{
  "dataset": "strings of digits, spoken by a formant synthesiser in many voices",
  "gain_aug_db": 6,
  "tokenizer": "word",
  "encoder_norm": "layernorm",
  "encoder_layers": 6,
  "decoder_activation": "gelu",
  "decoder_positions": "learned",
  "init": "trunc_normal_002",
  "lr": 0.0018,
  "ema_decay": 0.995
}
Rows from block 3 of the audio encoder of a small encoder-decoder audio transcriber, named by matrix and row number. Rows with one number belong to one neuron. Each number is 50 + 10 x the weight over its row's rms, rounded and kept within 0 to 99. All counts start at 0.
Before each neuron's rows are labels from the 100 clips, of 14848, where the neuron reaches its highest value: "top examples" is what is common among them. Only what is clearly more common there than usual is listed. The data: strings of digits, spoken by a formant synthesiser in many voices.
# fc1: MLP up (encoder.blocks.3.mlp.fc1.weight, 576x192), inputs 96-191
# fc2: MLP down (encoder.blocks.3.mlp.fc2.weight, 192x576, transposed), outputs 96-191

top examples: "two"; white noise; pink noise; last digit: two
fc1.120:54 56 53 48 57 61 62 49 66 52 53 55 49 54 75 55 49 40 47 57 32 39 51 51 56 61 54 54 64 56 50 45 46 46 50 51 47 53 59 52 38 57 40 64 44 42 52 46 28 49 50 30 38 54 61 54 46 34 42 62 57 51 36 50 43 39 42 60 40 56 56 48 50 63 28 50 30 49 47 40 51 51 62 55 41 52 49 59 49 40 40 61 19 72 42 26
fc2.120:64 49 52 47 44 57 54 44 63 43 40 56 29 65 50 34 60 44 41 48 55 57 53 49 53 49 45 39 48 48 66 48 48 39 53 43 50 42 51 49 43 54 62 30 58 65 37 48 34 63 49 68 50 57 41 62 66 68 46 43 63 42 44 43 67 49 52 67 45 46 67 64 56 47 53 41 44 33 56 48 56 41 39 41 52 36 35 67 78 48 59 23 60 39 26 48

top examples: "nine"; first digit: nine; number of digits: 5
fc1.332:52 56 45 49 65 54 51 50 57 45 56 32 49 62 57 55 42 52 53 52 41 41 48 48 52 47 51 59 56 52 47 40 50 54 64 48 60 52 26 37 58 55 47 45 57 47 63 50 49 57 58 63 63 46 53 40 52 41 45 40 43 50 53 56 38 34 57 46 44 46 41 54 51 42 40 32 55 64 48 64 48 16 66 41 38 28 28 38 54 49 41 53 45 52 61 57
fc2.332:22 51 44 42 31 58 48 51 50 65 36 48 51 55 35 43 45 49 38 57 56 60 52 62 42 41 48 53 38 44 62 36 48 45 52 44 46 53 38 71 47 52 65 56 61 58 48 72 61 45 56 72 46 46 50 44 63 57 46 42 48 41 54 67 55 46 57 49 48 39 52 53 42 53 44 47 34 49 57 53 45 52 64 45 52 47 52 54 49 67 50 46 64 46 48 47

top examples: "six"; last digit: six; first digit: six
fc1.336:49 43 40 50 79 61 69 52 70 43 54 62 58 45 45 44 28 60 58 57 50 55 55 54 59 55 48 59 54 67 49 46 55 55 48 48 63 47 37 43 65 47 53 49 45 33 54 46 53 53 47 61 67 37 45 51 40 37 41 47 40 40 53 32 48 40 46 50 58 43 48 47 50 25 51 46 50 58 45 63 54 44 46 48 46 54 63 32 54 50 40 71 54 49 64 42
fc2.336:41 45 41 44 42 42 56 61 43 60 44 49 53 54 55 43 57 40 47 53 49 55 46 46 52 50 47 47 52 49 57 56 53 54 30 38 49 67 49 51 53 59 50 61 37 67 60 65 56 57 52 53 54 64 50 32 47 55 57 36 48 65 41 69 67 60 47 43 49 50 49 39 53 55 36 47 49 67 72 57 59 64 57 73 46 57 66 59 59 63 45 66 48 62 63 42

top examples: "six"; white noise; pink noise; last digit: six
fc1.457:42 55 50 49 59 80 45 48 59 41 70 46 48 44 51 73 41 52 48 48 40 48 53 50 54 51 44 56 47 46 53 23 53 56 47 53 59 42 49 46 52 53 39 58 66 50 55 41 52 49 44 53 32 53 44 42 57 22 47 30 48 36 32 46 38 50 41 58 47 41 50 67 50 46 39 52 37 53 51 42 43 43 60 51 44 54 36 58 53 53 42 54 38 56 56 34
fc2.457:63 49 56 49 40 96 47 46 49 51 41 55 44 54 50 41 54 49 45 57 51 53 49 42 49 51 45 42 41 39 50 33 43 44 43 47 57 52 59 61 45 47 53 50 45 57 55 51 53 43 51 47 51 51 55 56 73 57 55 55 54 51 61 48 54 56 57 48 50 51 60 80 50 58 55 51 47 45 51 64 54 58 41 49 56 48 62 43 46 50 60 41 59 55 48 48

top examples: "eight"; last digit: eight; first digit: eight
fc1.368:40 51 52 48 77 69 55 58 57 52 54 60 55 45 51 60 51 23 39 60 53 50 56 56 74 50 45 54 57 52 49 53 41 54 57 27 33 41 47 60 37 50 52 48 55 39 50 47 47 31 47 48 52 40 53 48 32 29 46 39 37 30 49 35 33 37 39 40 51 54 43 30 49 45 35 38 27 37 52 54 56 49 49 49 21 58 54 42 56 45 13 51 51 41 51 36
fc2.368:46 52 64 38 40 39 48 51 44 54 51 71 43 53 54 61 51 44 45 49 47 53 49 43 57 55 61 45 60 64 54 52 49 62 46 53 36 56 59 70 52 34 30 43 48 50 52 53 65 62 56 39 53 57 51 53 35 45 39 40 50 60 30 36 70 65 50 41 56 49 21 30 55 59 42 39 47 48 55 43 43 39 37 58 34 41 69 56 40 34 57 57 66 43 54 62

top examples: "seven"; first digit: seven; rumble; last digit: seven
fc1.519:44 37 53 70 60 67 58 47 59 62 68 48 40 47 58 61 56 40 47 69 56 48 54 54 68 70 56 58 64 48 53 55 51 63 50 61 51 48 46 53 50 47 27 48 49 37 55 56 54 38 52 51 41 37 54 50 26 46 38 35 48 36 47 41 36 46 35 42 51 32 47 40 28 38 57 36 51 49 42 40 51 41 46 34 36 39 38 37 50 48 33 62 45 36 46 47
fc2.519:52 49 36 45 57 58 51 57 50 53 60 45 52 46 66 38 30 31 28 58 58 60 57 55 55 56 62 76 46 46 61 52 34 52 38 55 64 59 32 62 48 34 44 56 49 56 51 57 42 65 48 45 52 48 42 47 47 39 51 46 69 59 53 42 46 32 60 66 62 50 53 62 71 48 55 51 50 56 37 43 49 57 46 41 58 41 48 36 42 28 59 59 34 51 47 56

top examples: "eight"; reverberation; last digit: eight
fc1.314:45 41 57 59 72 62 50 62 50 65 78 67 43 58 66 66 49 39 48 47 48 46 48 52 51 54 51 47 52 52 60 41 50 68 37 68 58 41 57 54 54 34 59 48 65 41 40 37 41 42 47 56 55 25 51 59 47 46 43 28 57 43 64 19 54 37 34 62 52 36 47 42 37 31 41 34 44 48 53 57 62 51 35 48 49 42 54 44 53 57 38 54 62 40 47 51
fc2.314:24 39 59 43 44 67 49 66 29 68 47 70 42 58 45 57 41 44 39 49 48 51 52 53 59 55 55 57 50 54 49 44 42 50 42 42 53 34 39 50 39 34 55 58 61 58 32 45 48 51 54 58 39 30 51 67 60 43 75 46 48 40 67 43 49 38 34 56 61 48 52 52 53 39 59 65 47 44 69 55 55 52 49 42 49 63 58 54 50 67 34 40 78 41 48 54

top examples: reverberation; "eight"; last digit: eight
fc1.302:38 38 56 52 47 64 44 63 38 54 43 55 50 44 37 65 48 44 45 48 46 43 48 53 50 64 52 39 59 48 61 41 50 63 28 52 38 53 47 54 63 36 65 49 64 50 38 47 66 55 53 52 37 29 39 49 46 45 49 32 47 50 64 37 54 45 43 37 41 18 31 41 42 42 26 33 60 44 56 45 58 47 54 60 53 49 56 53 40 57 40 42 68 39 45 62
fc2.302:34 57 37 32 46 55 50 50 44 53 42 64 54 56 56 53 32 46 42 52 51 52 50 43 55 53 55 57 47 51 46 41 37 51 42 45 44 37 32 62 51 42 37 44 57 53 44 62 64 39 53 36 58 45 30 52 48 39 67 55 64 47 56 53 39 52 48 51 78 54 49 52 65 41 63 81 49 42 44 57 50 56 57 39 50 62 61 46 30 52 40 45 45 49 47 47

top examples: "five"; last digit: five; first digit: five; muffled (low-pass)
fc1.279:59 57 54 54 52 55 52 53 57 55 47 76 64 51 51 57 39 55 48 53 43 49 47 51 51 48 46 51 45 44 44 42 63 57 55 58 52 52 54 80 50 43 43 46 54 41 45 74 54 37 56 57 58 39 56 37 45 35 46 46 59 50 48 26 55 56 47 52 57 54 47 48 54 29 36 39 38 65 54 54 54 65 35 68 39 37 64 44 34 37 48 68 25 55 53 42
fc2.279:65 51 46 50 55 54 52 63 45 50 58 54 55 40 47 56 49 57 54 58 53 54 51 53 50 52 54 63 52 49 40 52 51 44 51 41 41 39 67 41 42 33 64 54 48 69 40 36 40 48 39 43 56 30 50 49 43 47 52 55 34 61 53 32 49 51 51 46 23 59 42 36 57 54 27 60 60 42 66 49 67 73 44 56 58 61 50 46 45 38 49 47 44 54 61 55

top examples: "eight"; reverberation; last digit: eight
fc1.152:44 41 63 65 61 58 46 60 49 53 77 61 37 50 73 69 51 52 57 49 38 41 41 41 46 55 51 46 52 50 62 48 55 83 43 77 57 52 61 54 56 39 60 48 62 47 36 39 43 47 43 61 51 39 55 53 49 50 46 38 62 54 64 30 58 46 50 68 54 36 37 45 43 33 54 30 45 53 57 64 61 49 34 51 51 41 53 46 55 62 51 54 63 40 49 56
fc2.152:28 40 66 32 41 61 50 56 16 61 39 68 51 60 47 52 42 44 39 56 51 52 47 63 55 52 62 56 46 47 56 54 51 52 39 45 43 42 39 39 49 34 54 57 57 47 36 43 46 51 56 44 45 34 48 58 63 47 71 57 42 50 63 41 60 37 33 58 57 49 51 48 50 42 46 59 56 50 64 56 53 54 46 59 58 71 60 66 45 60 40 44 72 41 54 63

top examples: "nine"; first digit: nine; reverberation; number of digits: 5
fc1.229:53 62 57 60 51 48 45 49 42 48 57 23 39 46 58 48 30 55 50 48 43 45 53 38 54 49 52 54 45 53 42 38 50 60 60 61 66 52 39 37 59 48 49 41 39 53 70 44 43 49 55 47 35 54 61 34 43 38 60 40 44 41 51 61 24 29 51 49 41 49 50 41 44 43 45 37 51 70 45 64 38 47 51 33 34 33 20 40 59 62 35 60 50 52 51 48
fc2.229:49 62 63 37 47 37 44 64 49 55 46 40 59 57 40 41 39 52 42 56 56 59 54 55 52 45 45 47 44 54 52 36 55 35 63 38 29 45 39 50 36 55 61 33 64 56 38 58 45 44 44 67 49 51 37 48 51 58 60 39 50 45 54 64 50 52 46 50 51 35 52 30 50 43 46 33 44 42 66 64 46 45 56 38 36 42 53 59 58 58 47 40 71 47 37 60

top examples: "two"; first digit: two; last digit: two; rumble
fc1.342:44 49 42 42 56 45 34 42 66 39 53 67 60 55 52 50 62 61 51 52 60 51 50 58 54 49 51 55 50 51 67 58 51 61 55 50 54 45 78 58 58 53 45 65 52 42 44 63 52 51 48 49 57 47 39 55 47 53 32 55 64 58 34 41 54 59 47 59 57 61 57 44 46 60 47 51 53 54 42 40 55 66 51 53 34 57 62 58 50 35 50 61 39 56 49 30
fc2.342:63 58 58 40 44 41 52 53 42 49 44 42 42 56 46 45 41 50 51 41 52 52 59 47 52 52 48 54 53 57 44 43 53 37 63 34 42 33 49 39 43 69 62 57 76 72 33 30 37 57 28 48 45 62 41 66 67 59 82 42 47 46 58 63 41 44 49 43 46 35 45 54 70 42 55 45 51 29 55 51 56 27 66 23 50 45 32 44 52 58 51 43 69 49 54 60

top examples: "six"; first digit: six; pink noise; last digit: six
fc1.489:51 51 57 62 75 72 49 49 73 40 58 47 57 48 55 65 43 57 51 51 63 55 53 53 64 45 46 63 48 44 60 50 37 49 46 51 42 58 43 44 42 46 43 34 49 31 70 46 37 49 64 56 50 48 64 33 24 29 38 53 73 26 46 43 32 32 42 51 24 47 63 37 52 52 27 34 44 38 45 51 51 52 35 55 38 45 47 43 61 44 35 54 31 54 43 55
fc2.489:70 51 50 59 37 44 55 40 43 49 58 58 34 54 55 35 59 39 50 35 46 49 44 48 49 55 40 57 58 58 45 60 37 42 55 51 51 34 39 47 52 53 29 57 51 72 50 46 54 67 37 71 60 45 57 61 54 60 53 50 67 60 41 51 48 60 56 72 55 36 53 55 66 43 57 48 48 49 77 54 50 56 40 32 50 50 46 46 40 24 77 54 49 46 51 57

top examples: pink noise
fc1.418:36 37 42 54 57 61 72 60 55 54 63 52 47 50 63 49 45 47 54 60 47 58 64 60 56 48 55 50 43 51 70 57 29 49 35 53 61 50 51 63 57 37 45 34 43 31 64 35 44 46 44 46 46 54 59 43 38 43 22 47 49 55 46 47 44 36 40 50 35 43 56 48 35 57 55 40 42 58 29 54 53 24 56 53 56 43 32 45 30 46 43 58 55 57 36 45
fc2.418:61 51 58 46 45 39 50 54 60 62 44 59 80 57 47 42 47 45 38 54 52 54 49 42 55 55 49 39 61 56 50 62 48 56 47 38 40 54 36 45 42 78 53 38 46 41 43 63 51 37 55 55 55 38 34 46 31 66 57 53 55 42 58 72 59 59 41 42 57 43 52 37 24 36 49 44 44 53 45 54 40 37 37 54 39 39 58 45 52 38 46 33 45 37 34 53

top examples: "five"; first digit: five; "two"; number of digits: 5
fc1.416:59 58 55 54 48 53 57 57 52 57 46 69 71 52 55 47 40 47 43 47 50 47 53 48 55 56 46 51 50 44 43 44 46 52 56 53 50 63 52 76 50 48 32 50 54 40 43 70 47 51 56 44 62 50 50 29 45 20 42 43 57 48 45 33 46 47 54 50 53 66 55 52 55 52 46 39 26 52 45 35 47 48 40 71 35 36 55 51 35 37 40 62 17 62 46 43
fc2.416:69 51 48 51 53 53 49 55 52 41 57 71 45 39 47 56 56 58 63 57 52 53 47 47 45 47 53 56 49 44 45 55 48 42 49 51 52 43 72 53 44 28 58 55 57 71 42 38 43 55 46 51 61 35 52 55 54 55 44 51 53 60 54 23 62 51 53 55 36 57 52 47 60 50 37 47 58 41 65 52 71 69 35 61 61 51 58 41 46 39 60 43 49 49 52 57

top examples: "eight"; reverberation; last digit: eight
fc1.104:32 39 49 52 54 71 56 61 38 66 57 67 57 56 47 69 46 47 57 51 48 45 50 41 54 54 57 47 66 65 51 44 42 64 29 50 49 41 59 55 44 37 63 62 65 49 38 62 60 32 53 57 41 33 39 51 45 46 62 38 44 41 70 35 53 48 28 54 49 40 35 42 43 35 42 51 58 35 54 44 67 57 42 50 51 58 56 46 48 58 36 40 62 29 62 53
fc2.104:33 55 38 33 53 65 60 68 50 65 42 48 64 57 52 47 27 34 33 50 46 53 54 42 58 56 51 62 53 50 54 44 36 62 42 44 47 42 32 56 42 48 45 58 60 59 32 60 51 54 49 43 59 30 33 47 59 42 62 60 58 50 75 52 44 44 51 56 61 55 59 55 54 36 53 71 44 47 52 65 48 57 53 46 56 59 55 50 38 46 44 48 39 49 55 51

top examples: "nine"; first digit: nine
fc1.436:54 55 63 49 55 51 42 44 52 38 62 30 38 49 58 51 38 52 45 52 43 44 54 42 58 48 56 53 50 48 51 48 46 56 61 58 46 61 35 45 48 50 46 23 31 37 59 50 50 30 69 56 55 56 46 33 46 38 50 28 41 36 40 57 36 30 60 44 51 46 41 44 44 51 49 24 50 71 38 63 34 17 52 42 35 26 28 42 62 59 38 53 57 46 53 55
fc2.436:33 60 60 45 44 37 43 50 55 58 48 41 62 55 41 40 43 49 38 53 55 58 50 65 44 42 47 57 43 48 59 37 50 41 58 46 44 59 32 63 45 59 59 40 65 47 43 72 58 48 55 68 54 45 38 36 64 59 39 37 53 43 56 67 62 53 54 51 53 37 53 49 42 54 41 30 46 50 56 65 42 40 63 51 45 41 50 53 59 66 52 47 66 45 42 53

top examples: pink noise; muffled (low-pass)
fc1.486:43 52 56 50 63 80 48 50 63 40 77 37 56 46 50 76 43 59 50 46 49 49 50 49 53 47 41 57 50 50 63 31 58 52 51 63 67 44 51 51 60 52 45 56 64 41 54 43 43 53 41 59 32 55 42 35 55 30 41 48 54 32 37 45 38 47 44 62 46 45 57 66 48 49 43 48 33 50 45 46 47 34 52 58 45 46 30 53 57 56 45 45 43 58 57 47
fc2.486:63 49 52 47 41 97 46 41 48 49 42 54 38 54 54 44 53 49 46 56 48 50 48 39 50 52 50 35 42 39 47 38 42 44 43 48 52 54 63 60 42 44 52 45 44 58 49 54 56 41 55 44 54 53 51 56 72 53 53 52 56 56 60 47 52 56 62 47 51 50 57 81 51 62 57 50 48 40 45 63 58 55 42 49 59 47 62 44 45 48 62 40 59 50 45 49

top examples: reverberation; "eight"; number of digits: 5
fc1.373:34 36 58 55 51 67 50 47 42 54 65 55 45 60 55 85 65 40 46 48 55 51 48 35 52 57 67 50 38 56 58 54 43 54 39 52 48 63 53 63 47 41 43 47 54 41 58 40 66 23 78 51 27 50 58 40 34 36 50 33 46 54 53 42 48 28 44 53 37 43 48 42 43 57 35 44 58 39 53 57 58 58 39 62 51 57 51 31 51 50 40 47 55 36 38 53
fc2.373:52 55 60 51 40 51 45 39 53 32 42 52 49 43 36 54 42 54 63 43 41 43 44 40 47 58 42 58 57 35 45 45 47 53 47 55 43 28 50 59 40 69 47 48 56 47 43 55 64 29 54 54 42 42 43 51 78 45 61 69 61 52 62 49 55 65 50 51 60 52 50 69 51 40 57 64 44 37 60 77 40 39 38 43 70 53 48 41 38 52 83 34 63 38 55 63

top examples: "seven"; reverberation; first digit: seven; last digit: seven
fc1.174:41 28 40 67 66 67 64 63 55 64 68 50 60 46 54 61 43 53 63 60 46 58 53 42 55 51 51 45 42 52 76 54 55 57 38 43 58 46 67 57 52 28 59 53 53 30 62 51 51 31 61 49 50 44 60 43 34 43 40 45 38 47 63 43 46 38 56 38 34 28 44 41 32 44 43 36 52 52 43 61 60 42 36 39 49 40 52 38 51 45 44 63 53 41 56 59
fc2.174:57 54 53 50 42 53 63 56 36 66 44 58 41 58 67 36 55 41 27 58 55 59 49 61 50 44 59 52 42 35 63 46 43 57 37 57 45 52 76 46 57 59 34 41 46 67 51 30 29 63 41 30 49 53 60 53 51 46 49 66 66 53 45 57 43 48 45 57 37 58 50 56 55 73 46 65 57 50 30 48 45 58 51 47 61 53 50 56 34 43 49 57 45 51 47 40

top examples: "seven"; first digit: seven; rumble
fc1.517:35 41 36 71 69 70 53 58 62 55 61 47 61 33 60 71 43 27 47 58 54 47 42 40 52 47 53 48 52 43 69 56 43 67 56 49 56 47 72 59 61 37 58 60 61 44 61 52 56 49 58 44 49 45 63 41 37 39 45 47 53 48 65 45 44 31 55 39 40 47 44 44 38 45 32 45 55 49 36 65 62 60 48 40 44 49 52 39 59 58 39 61 57 42 58 61
fc2.517:47 40 38 51 47 58 58 55 44 61 48 40 54 43 67 58 49 39 42 45 45 45 52 13 63 60 60 39 58 50 41 54 45 68 34 56 44 72 42 54 57 54 43 50 40 44 44 48 72 35 58 20 50 56 49 35 50 36 44 57 52 65 55 46 49 52 54 43 47 53 39 52 55 70 54 66 49 40 35 46 46 39 63 69 69 59 55 43 27 49 52 40 46 60 42 32

top examples: "seven"; reverberation; last digit: seven
fc1.475:52 46 46 61 67 67 63 60 73 55 66 44 68 54 58 69 47 56 57 57 53 54 49 36 52 41 55 48 45 58 52 41 43 59 44 30 51 66 45 42 39 52 64 46 57 46 76 61 54 38 60 54 45 62 63 42 39 44 50 37 38 48 58 57 45 26 45 37 35 24 51 51 35 57 41 36 67 44 34 62 58 45 57 48 55 40 44 43 72 63 43 46 50 49 63 57
fc2.475:62 53 56 40 41 51 45 47 46 63 45 47 39 57 74 48 63 41 37 46 47 50 48 43 47 55 59 46 49 38 62 49 48 50 34 47 39 50 59 48 51 48 50 54 43 65 56 53 40 54 45 41 42 58 61 64 61 60 61 46 52 59 47 61 48 52 49 48 41 26 55 59 60 78 52 62 62 37 39 50 58 55 64 40 72 52 44 55 38 40 65 29 56 62 56 38

top examples: "seven"; first digit: seven; last digit: seven; number of digits: 1
fc1.102:62 53 64 74 59 49 51 45 60 53 49 68 44 52 56 39 57 53 43 46 58 58 54 50 54 43 55 47 46 48 48 50 55 57 56 54 38 45 60 50 43 40 61 31 42 38 54 57 46 33 65 53 55 25 59 69 44 57 46 43 56 44 59 43 50 48 49 48 52 33 48 41 29 35 52 38 66 45 31 49 47 54 28 21 49 36 54 43 49 41 50 60 51 15 38 52
fc2.102:65 33 48 44 51 46 52 38 48 37 55 56 42 40 41 41 44 42 51 44 47 43 54 54 59 60 72 55 56 49 66 66 48 45 43 45 65 64 74 61 39 36 40 49 30 47 67 60 59 46 61 62 59 62 59 51 56 40 44 44 53 63 46 51 45 41 56 52 46 41 55 56 45 58 63 43 67 49 31 54 64 56 36 53 75 46 50 44 45 24 62 54 58 47 40 74

top examples: "five"; last digit: five; first digit: five
fc1.109:66 59 72 56 55 51 59 45 58 44 55 66 49 52 67 50 31 55 38 58 43 52 47 43 48 53 46 46 57 56 38 50 47 57 54 54 74 60 60 70 63 40 25 54 47 48 76 61 47 59 64 60 62 52 72 45 42 31 43 51 51 53 33 32 38 43 49 53 56 50 56 51 46 46 59 39 48 57 41 54 45 54 35 59 54 21 63 49 40 21 55 57 33 49 53 50
fc2.109:58 39 42 55 42 45 54 54 42 47 54 72 51 44 35 56 66 47 51 44 45 46 47 42 48 54 55 59 61 55 44 66 47 38 51 44 38 38 60 41 41 47 60 54 55 69 37 31 50 48 31 41 63 38 51 53 44 57 52 48 40 56 59 33 57 51 49 35 33 61 45 34 56 60 45 58 56 47 62 53 69 57 47 52 50 67 56 31 44 42 54 48 55 43 57 51

top examples: "nine"; first digit: nine; number of digits: 5; white noise
fc1.145:41 55 80 43 44 47 51 50 36 38 47 59 45 48 42 46 23 51 48 48 50 49 49 48 51 49 54 51 46 39 55 53 45 56 58 69 52 53 44 64 55 47 48 52 50 40 45 40 52 39 66 48 50 63 50 55 45 34 58 47 41 41 40 50 17 38 54 53 63 55 48 44 52 43 64 40 46 64 39 52 42 16 40 58 50 35 52 47 34 57 42 57 63 45 45 59
fc2.145:69 54 63 39 52 31 47 65 47 51 57 45 59 53 49 48 45 52 45 58 58 57 49 54 46 44 48 45 43 46 46 49 57 42 53 44 38 62 58 54 37 50 46 34 42 57 47 52 47 43 53 49 63 66 46 30 45 45 58 41 43 57 44 42 55 54 61 49 46 57 43 29 66 54 58 26 39 45 68 50 59 37 41 62 38 39 51 59 57 45 53 43 57 57 45 67

top examples: "six"; pink noise; white noise; last digit: six
fc1.192:41 53 45 51 58 79 50 49 55 45 70 47 45 44 49 68 45 49 45 48 45 50 55 48 53 55 46 55 49 41 57 22 45 59 47 54 58 43 53 44 54 52 35 61 67 48 58 37 52 49 45 55 29 53 45 42 57 25 45 28 48 38 32 49 40 51 45 54 46 37 46 67 52 47 36 51 39 53 52 39 40 40 62 52 45 55 35 58 50 50 43 55 40 56 59 39
fc2.192:63 50 57 48 41 95 47 49 48 51 40 55 48 55 50 41 56 51 46 57 51 53 49 43 48 50 44 43 40 40 53 32 45 45 44 48 55 52 60 59 46 51 52 50 47 57 53 53 51 44 49 46 53 48 53 55 75 59 55 57 53 53 60 49 55 58 57 48 48 53 57 77 49 58 52 52 46 43 54 62 54 58 42 50 55 50 63 44 45 50 60 39 56 57 47 47

top examples: "eight"; white noise; first digit: eight; pink noise
fc1.239:24 57 45 47 56 60 45 45 46 46 60 57 32 49 60 49 44 49 49 53 52 53 61 51 56 61 59 45 54 67 45 38 36 69 35 47 50 45 30 40 46 41 13 49 63 44 48 45 62 34 56 58 34 48 48 45 35 43 35 33 45 40 39 52 48 51 40 56 58 34 39 47 39 25 48 42 36 60 45 50 27 48 56 49 36 60 45 49 54 40 43 50 52 39 44 38
fc2.239:54 69 32 28 49 63 42 37 60 46 39 53 57 52 40 49 43 59 44 53 56 57 57 39 60 50 49 52 46 54 43 36 44 34 68 25 36 42 49 52 35 50 56 28 50 61 40 51 64 34 56 49 60 41 41 36 49 36 48 39 48 49 61 41 45 39 63 49 38 55 53 51 57 39 33 49 38 15 43 54 62 64 53 55 29 60 60 41 64 35 47 24 47 46 50 63

top examples: "seven"; number of digits: 5; last digit: seven
fc1.415:62 48 46 71 76 53 62 53 65 59 75 64 44 51 78 51 55 42 48 56 52 55 54 41 53 54 48 54 46 48 57 46 51 55 43 48 61 42 68 60 44 44 55 43 53 47 56 54 36 49 47 57 61 46 59 61 51 57 16 33 57 52 62 40 55 46 50 39 42 39 53 55 47 47 43 31 57 49 31 53 67 56 43 34 54 22 47 35 52 32 50 53 40 49 51 40
fc2.415:60 31 47 37 63 52 55 45 47 42 62 56 41 39 56 64 43 54 57 55 43 40 46 39 51 51 67 46 43 38 56 58 55 52 40 56 45 53 68 45 43 33 64 54 42 37 53 47 54 29 59 45 55 62 47 68 50 42 67 43 41 49 52 48 39 45 47 43 51 35 40 51 58 67 60 62 65 43 34 52 73 54 48 41 73 71 60 51 48 53 48 57 63 56 53 49

top examples: "six"; last digit: six
fc1.406:58 43 41 63 74 67 59 49 67 42 40 51 61 46 40 55 57 34 62 56 42 51 53 57 55 62 56 51 60 53 52 53 62 60 41 34 36 50 54 50 54 58 57 50 61 39 52 61 55 46 44 54 58 51 61 39 32 41 42 49 44 47 55 45 38 40 49 52 28 54 46 26 56 47 28 38 55 25 45 48 62 55 48 51 37 58 54 44 59 49 30 49 42 37 58 54
fc2.406:61 50 46 52 42 49 52 55 44 52 45 43 58 47 45 38 48 39 49 46 47 53 50 60 52 63 58 63 70 72 49 56 52 54 58 55 62 58 45 49 61 64 53 49 34 59 63 44 57 70 41 57 44 60 70 30 39 38 40 54 42 58 28 67 50 42 55 52 30 60 59 45 72 52 31 39 62 60 58 48 49 50 47 52 36 44 46 61 44 42 45 60 40 67 46 54

top examples: "eight"; reverberation; last digit: eight
fc1.382:50 35 63 58 68 63 47 63 49 55 72 64 38 64 58 60 48 46 48 47 51 44 50 54 51 54 54 49 53 53 59 41 47 71 33 73 55 41 51 48 58 34 61 43 60 44 33 40 40 48 37 56 50 22 44 62 48 49 46 28 51 43 69 22 52 37 34 51 52 31 37 43 37 32 44 34 48 51 52 55 60 48 36 41 51 44 52 36 48 57 38 56 64 40 50 55
fc2.382:23 37 57 40 41 66 53 67 30 70 45 69 45 59 45 57 43 42 37 51 48 51 50 53 56 55 57 56 49 51 45 45 42 53 41 40 50 40 39 50 37 40 60 57 61 59 32 46 49 54 54 57 45 34 53 65 63 47 76 50 43 44 68 47 53 35 39 57 61 53 52 52 58 42 53 63 46 46 71 57 58 49 51 48 52 63 57 60 51 70 36 41 73 45 55 55

top examples: reverberation; "seven"; last digit: seven; number of digits: 1
fc1.408:39 44 54 64 78 52 63 55 67 48 60 38 51 51 56 51 42 45 45 48 56 51 55 64 53 58 50 50 48 48 62 41 44 57 50 74 59 47 47 39 71 52 43 51 56 23 58 57 48 46 54 59 45 31 65 37 44 48 28 48 60 58 41 39 50 46 44 55 33 34 52 42 35 35 40 36 51 63 51 55 48 35 61 62 52 39 40 52 44 45 47 64 44 42 50 60
fc2.408:30 50 51 42 45 57 46 53 55 44 62 53 44 45 53 54 43 48 65 49 51 47 53 58 55 56 54 64 55 55 53 53 42 54 38 57 62 28 56 45 45 44 62 42 64 46 33 36 30 59 49 61 47 49 40 54 55 40 52 56 57 31 61 35 45 38 37 81 61 47 72 51 49 38 76 47 36 34 53 56 49 39 38 46 53 39 60 47 62 71 52 26 63 57 38 38

top examples: "seven"; first digit: seven; last digit: seven; rumble
fc1.110:38 40 35 71 64 61 47 56 49 40 71 47 49 57 64 57 51 38 54 61 64 53 53 53 61 51 61 61 45 49 66 60 44 62 56 69 62 60 59 48 51 43 37 39 51 25 55 35 46 36 64 60 53 55 57 39 40 41 37 34 62 43 59 39 43 37 46 66 55 48 61 42 41 42 53 39 47 56 40 59 54 42 39 53 45 47 42 34 62 54 42 69 54 30 43 61
fc2.110:55 65 40 58 36 45 55 49 64 56 58 38 63 54 62 46 49 55 42 54 58 58 46 36 40 40 53 43 44 40 65 54 41 61 51 65 51 54 32 29 65 61 47 59 47 62 66 47 54 63 40 52 34 59 49 49 52 57 52 51 62 61 41 81 52 46 59 57 48 38 70 56 44 46 43 57 66 59 42 67 27 55 57 37 60 44 35 64 57 38 58 56 32 52 54 59